{"arch": "swin", "model": "CTC image transcriber", "dataset": "analogue clock faces", "train_examples": 97500, "image_size": 64, "crop_scale_min": 1, "horizontal_flip": false, "translate": 0.06, "tokenizer": "char", "vocab_size": 15, "norm": "rmsnorm", "norm_position": "res_post", "activation": "gelu", "head_dim": 48, "fused_qkv": true, "bias": "all", "qk_norm": true, "parallel_block": false, "moe": "top_k", "num_experts": 64, "moe_every": 1, "expert_mlp_ratio": 1, "experts_per_token": 1, "shared_expert": false, "patch_size": [4, 4], "conv_stem": false, "depths": [16], "widths": [64], "optimizer": "muon", "muon_scale": "match_rms_adamw", "lr": 0.0021, "momentum": 0.95, "nesterov": true, "orthogonalizer": "polar_express", "adamw_lr_other_params": 0.001, "steps": 3600, "batch_size": 48, "epochs": 1.8, "lr_schedule": "wsd", "decay_fraction": 0.3, "final_lr_fraction": 0, "warmup_steps": 180, "weight_decay": 0.3, "adamw_weight_decay_other_params": 0.01}
Rows from block 9, named by matrix and row number. Rows with one number belong to one attention dimension. Each number is 500 + 25 x the weight over its row's rms, rounded and kept within 0 to 999. All counts start at 0. Numbers have three digits each. After the name is the row's rms in percent of the matrix's.
# q: window attention query, key and value (stacked) (model.blocks.9.attn.qkv.weight, 144x64, the q third), inputs 0-63
# k: window attention query, key and value (stacked) (model.blocks.9.attn.qkv.weight, 144x64, the k third), inputs 0-63
q.3 104:578445496504462480508499508517505485502483491536519458491511475482507528523521531503481477514465514494479508542504503513523483486504491458532492453508532529551511517509522536510492518510503455
k.3 096:494459465547490470492501469493474475479504494522528491483469489513511505483549525518537478502510483472503443505524490497534517526484495518516481549515517535519461505531475462469498561512508492
q.4 088:522520477457469489534476463534526493484473508510474547500501508550492507462464530452485534517511491510513528528502525472463502509488473513462526499522439480469532470502516509504499487492508505
k.4 104:465489468493445499508486514494490522488491441534512447468494514465493520490501568478533449483510513469514482500507487510526495523495485513488499509449561513518506525518488514480493517501496474
q.5 094:511491469517479488521483506488525496522514512513532460474530478526521464465523492503494531475488527478472482522486477472471459489514476494499466538544499487536478530469491563549504465508484472
k.5 101:506476478508483532485464489516461489473500496509507489494458472483540506474477504501474466479480516490471503461478496508522479531513509498499471433479547558523515499537483507470455539527508483
q.6 098:485510532509576512477477444481435485502453512467493505514481484530539481476539507491506502513524499486497508471472473506474500523504500545477508515521526492470474511505483475484499510505522546
k.6 113:523561523483519469509548511478512539492554474491488501536494525512505493525521501480488521510512510510504490493500510505494503423463511510484524501556476472445504477497521495536513465483499490
q.7 100:547500494518462499530460507544520431564528484512520484516513509490491482532495499442491515473489503510456519512523505550498473491513497484491517473512511490492480496493473502531479528496545505
k.7 079:533495542505511495527538500484474498479505548521506468503490521507480489520510543503508491492508484469498477504482515531505529512473461565537491570510489545502469531505497523534480480531471485
q.8 098:484512538510504482497473468527455582540509506472491482512487481504507507491454505520525527549526486518492491497511500458452540493493477469509516483503459485487481527480497537479497531524511502
k.8 090:516510490489455497511479475482476490493520461518520471469456500488495534479531475471468490492465472528485501505540523512527493507461538474467484543473563478482532501503504483478509495455532498
q.9 112:532477485494479516514459524485510446481515497485524524485487528484556529497527506470473453505518476490500520520483499558513482480474537427537526469494486491510514484520483488498474514486498497
k.9 117:502485537475451476503511469436510465482525519524499452500522515521549491511489517500502472469503517478519453506511497539507491479520493490563481459481493507501517506487505539500469467526498530
q.10 102:515478492468484486491541497449511463491482491493491485490477514490468446495502530491510526479476498493532500494531471492527493496493537500557548544460467513518530499499498462535466478468518527
k.10 125:515474535518516511489453492554508506536480533462479493521508514518487502541454529506493504494452485496475520476479465487481518481500482519464499487534530483471469458477489507523470483442485494
q.11 092:493511548516531519481505483537478493481472536504483504494468476457480506495503525542470458543505489536465500502537493497439539492508498489517493453490487470459522500514528499476461495503533495
k.11 097:465519534485491492479530477448544489557509466514533525514479509510509525506542506486460507507507502529499462520505485504501487499518554476513530537467521483498517524525484495547499451514528507
q.12 113:499533506489476467486480512511537507522505513467506520527490508527490495565456508497470474500507516495492500454516481555488514527503485533466492473485450477458531443466513505485508513514480531
k.12 110:504484463461549491493524506491486544533515503487513498485478515495474523500497484513517496501469505539473529489502506493460531507545496510528508544475509491475521475454477507505544424463491474
q.13 109:481486466502511520504491554539514497516518498498506463485485507505451503508421456495544532527533488483507482464490531507479509506518527507463521506486451499480527489485507494488550467490489509
k.13 105:517456522455494508510459516493542480517492485494504507464522482472524498466503459521506498509471478457523515489457540507488501541535456472518526485459483490501485536503528510519520499444513520
q.14 101:547495476503480500493466514479512494481494488513526462487480505527527498454511501469496545546491476504504482513537513530501464495503461541517483515502464436453523510494539500515517485480550517
k.14 099:536479527478522467499498476526508525501510461501542450488497507485521474505529521530496483501457507503537498497515525499523503487485472469484535532512534533504488518488518515537485527479462419
q.15 092:505465527497509482490499489489451473489501453504445515482488510493470494464513489483516478502495549468499471444509464517517496515485464510543531521475537510497449467505478509478452492509519486
k.15 094:496477524472524466504502487486492501508465447477515519531482478475462473492540557506496485491515502512505522538479475513488497515477510513512511526471544519473486499501426473539485459479468488
q.16 092:520497491470507516525522492556493478510506489512540540504494460554506500468569456470466501507461507516489521511525490499481491462493495519518531488530501536456518467529470494501500520481481494
k.16 105:493537523484523481525521499479509508486492513538497525531543542510516486536481577494484532503510545471513469493503491524498517508514496526513495529518512493533505516531481474510495459575514489
q.17 092:492420461476511547525499526506462514512468543525484489460475489466521499504509492550520489530499509526541510531500501508490487516521486506495528487454487503497511469481547501522513515503476468
k.17 099:486520535524497489514482521477522461499496519489474472496482506540511530511517485492468545518477504533514502455511503479481528493502527504482518532535514502463524440553475496530523467527557503
q.18 094:508511430512495460524485518574500508485505507471462537530505486506488525516492524505545493479514486516492497476527491512503524483505511524505499544503499499521481489462479482518547429505517510
k.18 127:523528523505533519504495520502537480539492532513485519545513526484452481493481468534494531494557451525500519525492477477495523470536538542467500517501496480505507443515525512518503500475488503
q.19 092:517470490513531520532479480501487525535512509497511514530515519531515499485500532479521545492461511485485518508525509489483485473462519489458528521493526520478460477514454441462534529447502477
k.19 099:519511490495487511536508527511511463455490456566479501469496497504474485518462506480523505507492517482542443511527505552503496493469500479511454540498509498530469556502491495515479520490525517
q.20 103:500483547473522553490499509503508457490468488536470494504469487505462495518492478511456494463492502523534454487506505495498532516543479472505468505481520477499511510535487493478483460507574525
k.20 104:488455474505491520502443454506500540512516475475534527488507506506501516496508496510460477520480525474488519554506514542562514482471515498529534505484491521474477530533505470509508492519451485
q.21 094:526479544515501509463529526489485482526511522488512479487487456530479484467516515532511505528520490508504482500482521523494498447492487481510499471507472502433482563487512517518490547533445509
k.21 077:478489531501445486466528491532476493494520495472506538500498505521504516509519519497482466512452502519504482485520558503507522546519466464509517485572526498528541494478524488516519502485461524
q.22 115:465483508494465500544489542443497470442496484533524472465512477475527510503554530493488472487502494522542489516511529501523476493508473523534459521447496500488491484483507522504495531489494491
k.22 108:487503497496490515501488505516510453483501505477502518483501485439497542522516500424510539494509531504497502537542478528506493494558542505508490485466522510522524460494508525502494536547471473
q.23 104:490488535523510520497528492493506538496498460556525467493507509465497494489500498533531542465505500524508470496499482543492458497461536522554500520470543476505473537519471502461477506480503473
k.23 097:522512503524526491528512471526510497484448517473533508502526507523522486448523460512497506472457546485499525513422512498468482494487462471491473500488479517496483521480545532517472513495520498
q.24 097:489539520503496486492508480495476506520522514442519568470525466450496505515492486521542521483556482504485531482477499492485538515490527507501496481518481510494452468479520518507458500468525471
k.24 093:510502477466453529453538467537497518490483522484540495552510498493510522491528485508489467524518527470475522464499505504484463549461520532510485476458486530480522508534511527474499500492527494
q.25 112:505460506524534505481502508508487563535524524517514514524537485535458483501478491507507491515518504526504519514472494468472558529535499518468502520514445495531501516474537501485486481458520538
k.25 104:498502495507492542475477514498463493446456488499492521418502496494518548487513514497517480502483522501474506473496506534536505498496518438484470509482543521539508500500486494477479510517556510
q.26 080:512526496498505520520495462491534478469530479473417519474491483477469524469489480467476510523509466476506501506514517457475507495491490490507540523518531543498489470542515537485508461506535512
k.26 094:442467473470467479522457468510531509538484475516495504476477508509514469487473543517467486503499495463505498511484486504496470541510473531492561455462499478486512517520471483497497492475458509
q.27 103:460521507483478484531511540497502547467500454532515504464485525450487513507517477501480505508462485570520486519507506446508485521508449517472513505489508496493468495487520490553523522506502487
k.27 100:494521509467471519516519533519479496496482536476472491529464508538500490514536530454492510513515475510530490533560492482505487527481500507525475538517522490506467504539535493508472516562539477
q.28 119:512539467470532476518507566492508494519475531524515514478532476509496483505453488523512482468508430502470509534496508450494485520539513469477492484480508505533489473468493512524506458500505498
k.28 101:532516534529502509473476482511484497495495497484520487471523504520520487571492446537507473518487507488468434463518507490494488552488512537514507467516488526520496514542519504498515510540460484
q.29 093:476536525536479440488488494503505479501454462522457511522493508483484505506422533488545514529542461504485522514479485496530513484470499531474483506505516496488541504484499519518510468500506520
k.29 090:484471483495446478474519496542469498497518495488528437484467505514539524473508486498521440480500509517513498539522476464505491491495495507499528492502500504515493521454550504458485547493460507
q.30 094:506530491476523456469499517481483493477507465486508512496486492522506479496462515489508491504556505492504473511464474516486503522460523498482479515455525507470555530560499471555496467509474539
k.30 101:508547523498523506513520521496512541513487477471492503522469500479529474505516538495520485468455495448473483513506518468501512492529455511509532460539484472456461457462529515497464491495513497
q.31 085:504453552493490483516511463502455506500514454479530512489493498528499484484526436501523546529510526491509505498483494533520516489506477490498539467518483520468490545499506503500476551480449490
k.31 088:515499501499468474505495471505464515451537516465473476490522513516508547479509551480520470520470527487513552472482524512500495541449488469528475525516515533501496474514464491490515497528534482
q.32 100:495513507510524503447483515486509510490491503558476468489544498480460463477438487493511528490505532446516507492470533465500486510516513494486511492491487520555452478481477503518512518492549505
k.32 107:546451480509492488488474485523483525481498457507555449488499454497520472496529485496528464514496488464510510521479492503532474509472514481486543481526528500493479555509478502475471455481505498
q.33 103:527459501518500540533492466502536540489463519516540414480491473511503510518489520526506476498466508520503473517490487505499473475516458488504520531490499478461487511499538479528523522515475466
k.33 089:450487488454548514518498495471541477562513489516501526475473509518462494505485487496473547487448459499503476492478531514479508491539498466488523492478488474494513477495492474510529507455525514
q.34 107:490506496496525462544519547504487477489472483537519512490546461507500457503526470479524467472500504492484469552472525452469480520519450496476480537508531500515529506519481496536510490491507516
k.34 086:489506498506506488476495478536502501499507519492513505514525471456521489498519533461470508507465521476448468484503539518515531458521520481524523510536506504458472475519517516490446500562529457
q.35 098:490486493503458509484496515487488495534526520494531452477508488517544519514453450524538484467505512458499448500534493499513501529516495548487469475484483533516522497452514547479492516493516518
k.35 098:508470493525541518504471474507519538514501495508496500486491470458527522521509459492500507528531488506474570479492525484505524509541504489497518463437483507504519467478488495467539515460514455
q.36 098:483503472453528499524492554475556540472499483501474473478531486461499530469463498503499479518490477524553518488469511464489527526543514511496518514472505476495532474463509511488524478490485499
k.36 085:514490475469510495518492509508508463514469532527518518482524515554501449480487480514518490506497495511476471495480458524444494497487490549491519490502491446438518499506529503542514527522455487
q.37 113:495519498499514498464516487501489491492539532505490557510465537490514467503511502503494482504533527483503538521490455503524537455482512503528491495505438486516513542478500491489470422500535521
k.37 111:478539540502498472474483520484495520500494533532457526488564508469468512544442464525522475483496505531493551506507469496523515503509533537516518478506532522515491495470518520510479487513514512
q.38 084:551515517523556465492491486503511433517498494487514482524551502507496452503490539496474525509496526503493489496513524543474520492522455477498504545526526523474484506486481495499476553527494485
k.38 084:506510509521487479503489496529508479475531462465518555471485522450503464516448455506462505482495493511459507497494525501505498503530491501533510510536496544468540470478488496459521472487457512
q.39 105:526445494506468466488538477495472521478476447554507468476482485486557527472484501503525474507507496502483521521526433503499503485473485545507492475490484473498503524482534514507474483496503486
k.39 103:471517518486506460501525476471479488493493520524518453518483491498552514471580544500527466484504511511495500487509470462497494507472500482504495532500553547490462467518510488489494517490513460
q.40 103:480525512503481466490528457506512492514467489522491510480454513465481491464500487548506458480504472531499481482524478475444473502507500534512520503511498517473494467535500471553445536508499476
k.40 103:462459509515503506517516492492500522504472511474473465571473520535550548510503526501448520523508517496491476492501497488507457514516510511508490466528513495515530504535495479485498429525518505
q.41 095:446551487533498497504483483533502482520453503520486485520484458489500497492469474517508498470529463541484536510478486501500493490505531503470538471550464500477506497477467539516512468548496519
k.41 095:475528531449478492474526498461505528529513507559486502510501520533518530499514501462469490478533503470489531498507491497469525493530506565482497474480488443487500510516509469522500495474454514
q.42 107:515485514480503494488467496533470526504493519496480474453529456493479502467522532532489519543465503538519529506461478488454552477495483529514508488467489498480519537450503519504524487490508456
k.42 111:510539522524480508543519513478480496530512488513518490523455512543480449515508549510483493483531489530476485491486481526507532526494545530505486538496554497501486507505528504546495502518562495
q.43 106:532472519518466493502488494512467505521511467494518494493486461516483521515575545474478499487466540506492471504491467498516519511515508454572503503517526533528475486517486538524485524496480481
k.43 098:504480486488513517493503464506484473481461519482555515532473498512520500505495538473491503480526484470490464530520481519520491495513530522486459539506531510536487515529456440445468534487513494
q.44 104:539488540530510492468496505525517525493525492498515523488487484529480501509538525442498515564503513482508460498458512525534512498482481474504539492451507496471471478484493480496542521482517553
k.44 106:479485481487506461500481483489545485512503506449508510486505488515513502521469465485506516498483453526493495493521546496496551528533529451483518514489482476541505480472520514482489432465535528
q.45 090:439469535516517482499511456466480538462511517525476474502519477510484546491499483505480479507449505517530528501474508528480496550495500521500514493524494513525504534498554476497529509456530495
k.45 113:522507489486514496517525494515463515504472514502475499500451507527429472470516536485503532551525464495490521468519483520498547494446496483474545508532525492463458497509481505515497506502471485
q.46 102:519538517489445525464515450512523473482537527461492499481529508477523497485520496491470510516524497500514512469519527486501521461517464513491527477442486507469524499488480491488503535485563530
k.46 103:481503520507499514514474499497544535532546497522488514492508478463500503578502491486502528499516485517489542539535513525528524508511539511457509530473522460513530506446504507507538487521518484